Weights of a small self-supervised image encoder.
Model: 1.46M parameters, 48-pixel images, arch regnet, activation relu, depths [2, 2, 2, 2], widths [48, 80, 144, 256].
Rows from block 2 of a small self-supervised image encoder, named by matrix and row number. Rows with one number belong to one channel. Each number is 50 + 10 x the weight over its row's rms, rounded and kept within 0 to 99. All counts start at 0.
After each channel's rows are labels from the 100 images, of 14848, where the channel reaches its highest value: "peak on" is the class under the peak. Only what is clearly more common there than usual is listed. The data: rendered roads seen from a driver's seat, with toy cars, trees and houses. In brackets: how many of the 100, against the usual share in percent.
# convs1: grouped (2 groups) 3x3 conv, stride 2 (model.blocks.2.convs.1.weight, 80x40x3x3, each kernel summed), inputs within the group 0-39
# convs2: expand pointwise conv (model.blocks.2.convs.2.weight, 80x80x1x1, transposed), outputs 0-79

convs1.1:58 26 45 40 39 54 40 51 55 51 44 50 55 45 50 53 37 48 39 31 40 42 42 43 40 55 58 49 29 50 53 41 30 55 30 54 58 66 44 50
convs2.1:40 46 45 51 68 54 61 50 49 45 46 57 47 52 52 65 47 48 62 68 78 46 46 40 52 50 35 53 49 65 57 44 57 43 46 53 49 52 69 48 58 43 54 65 29 50 63 61 57 39 46 45 41 34 67 54 41 65 38 56 49 53 35 54 41 60 67 55 54 60 37 60 45 39 72 45 50 61 40 64
peak on: sky (100 vs 35.3)

convs1.67:45 48 65 57 53 65 37 71 62 35 61 54 53 53 37 57 46 54 62 57 53 35 53 36 46 57 45 37 44 54 72 34 41 50 43 46 47 43 38 56
convs2.67:37 36 51 39 43 46 50 58 53 46 50 52 60 38 59 45 54 43 49 56 75 47 42 60 56 39 51 53 47 45 54 43 57 41 42 62 47 37 50 70 69 46 55 59 43 39 52 40 70 61 43 52 61 54 51 73 60 52 29 33 53 62 48 56 55 61 55 66 55 50 68 60 35 55 47 46 40 72 56 58
peak on: truck (42 vs 4.5)

convs1.50:56 48 57 42 57 68 55 73 44 45 43 57 48 56 37 51 53 62 54 61 70 52 41 36 62 52 42 43 52 57 69 50 65 62 47 38 47 64 37 52
convs2.50:55 41 57 53 42 37 36 33 54 49 43 42 30 47 52 50 43 47 61 29 55 31 34 67 65 52 56 40 52 40 39 43 36 39 51 42 49 53 46 52 47 46 43 51 35 39 42 50 57 59 38 41 55 50 48 50 63 37 71 46 43 48 46 64 58 48 38 69 38 63 40 42 55 56 55 75 39 54 39 50
peak on: truck (35 vs 4.5)

convs1.32:57 63 46 41 52 47 55 52 55 41 66 42 29 46 43 34 56 36 37 48 63 45 39 51 41 47 46 45 32 28 62 59 44 60 54 33 44 62 55 48
convs2.32:49 46 47 60 54 53 52 55 38 58 56 54 46 51 63 63 57 48 70 51 75 72 75 39 36 62 48 59 51 45 59 50 60 57 49 42 60 52 44 36 69 54 53 55 40 57 56 56 45 42 71 47 45 50 57 35 52 41 52 59 48 65 50 27 48 62 56 28 40 46 64 45 42 44 35 47 55 56 49 52
peak on: sky (66 vs 35.3)

convs1.15:62 60 43 44 49 55 39 66 58 52 55 57 62 57 33 59 54 50 49 41 40 55 52 51 57 70 70 55 45 59 41 35 71 63 47 61 54 55 59 37
convs2.15:42 44 33 34 51 44 54 39 40 43 45 50 48 30 54 51 57 39 36 49 49 36 33 41 45 40 35 41 43 41 54 51 50 46 34 52 46 55 50 36 64 61 51 68 33 38 32 41 54 40 38 26 49 37 42 50 37 51 49 52 49 35 58 45 34 36 31 49 61 44 40 52 60 59 63 64 51 48 50 54
peak on: verge (41 vs 16.7)

convs1.7:32 46 53 35 50 50 42 52 48 51 49 47 44 65 54 48 24 50 42 45 29 40 57 32 55 47 39 39 42 47 48 53 29 43 35 39 49 58 55 37
convs2.7:55 55 41 55 40 71 45 39 37 49 58 44 31 56 69 54 50 38 59 52 41 57 38 42 49 47 49 49 34 56 64 42 38 54 49 47 74 47 77 61 60 36 65 58 41 50 54 58 56 48 45 62 43 51 45 46 32 58 54 55 45 75 53 48 42 64 53 38 44 40 49 56 55 53 68 53 54 60 62 44
peak on: sky (77 vs 35.3)

convs1.12:58 53 43 56 45 44 49 62 67 60 55 40 45 45 28 52 46 43 52 34 52 36 41 59 61 35 54 54 70 47 47 31 59 36 60 32 51 52 60 51
convs2.12:45 61 52 56 49 45 63 49 44 53 58 58 50 43 46 62 56 36 52 51 64 51 64 39 37 53 32 42 40 50 56 38 31 38 35 47 38 62 53 57 46 54 55 47 58 44 70 62 79 34 59 49 62 60 60 44 60 48 32 55 62 41 51 61 48 51 72 40 53 47 53 68 50 47 63 37 40 46 42 39
peak on: verge (37 vs 16.7)

convs1.72:61 44 37 47 47 56 61 36 61 41 45 64 47 44 47 47 57 50 59 50 55 59 45 49 52 47 36 54 40 41 19 57 39 51 49 51 60 30 29 46
convs2.72:63 33 41 38 49 31 54 46 49 59 42 60 43 45 40 59 59 50 59 38 47 42 44 40 50 44 57 48 29 61 53 42 40 64 51 46 57 46 56 47 40 40 45 34 59 36 59 37 41 37 53 34 38 45 51 55 72 54 54 74 58 65 45 43 56 54 48 58 52 44 46 34 67 69 57 58 38 34 55 52
peak on: truck (57 vs 4.5)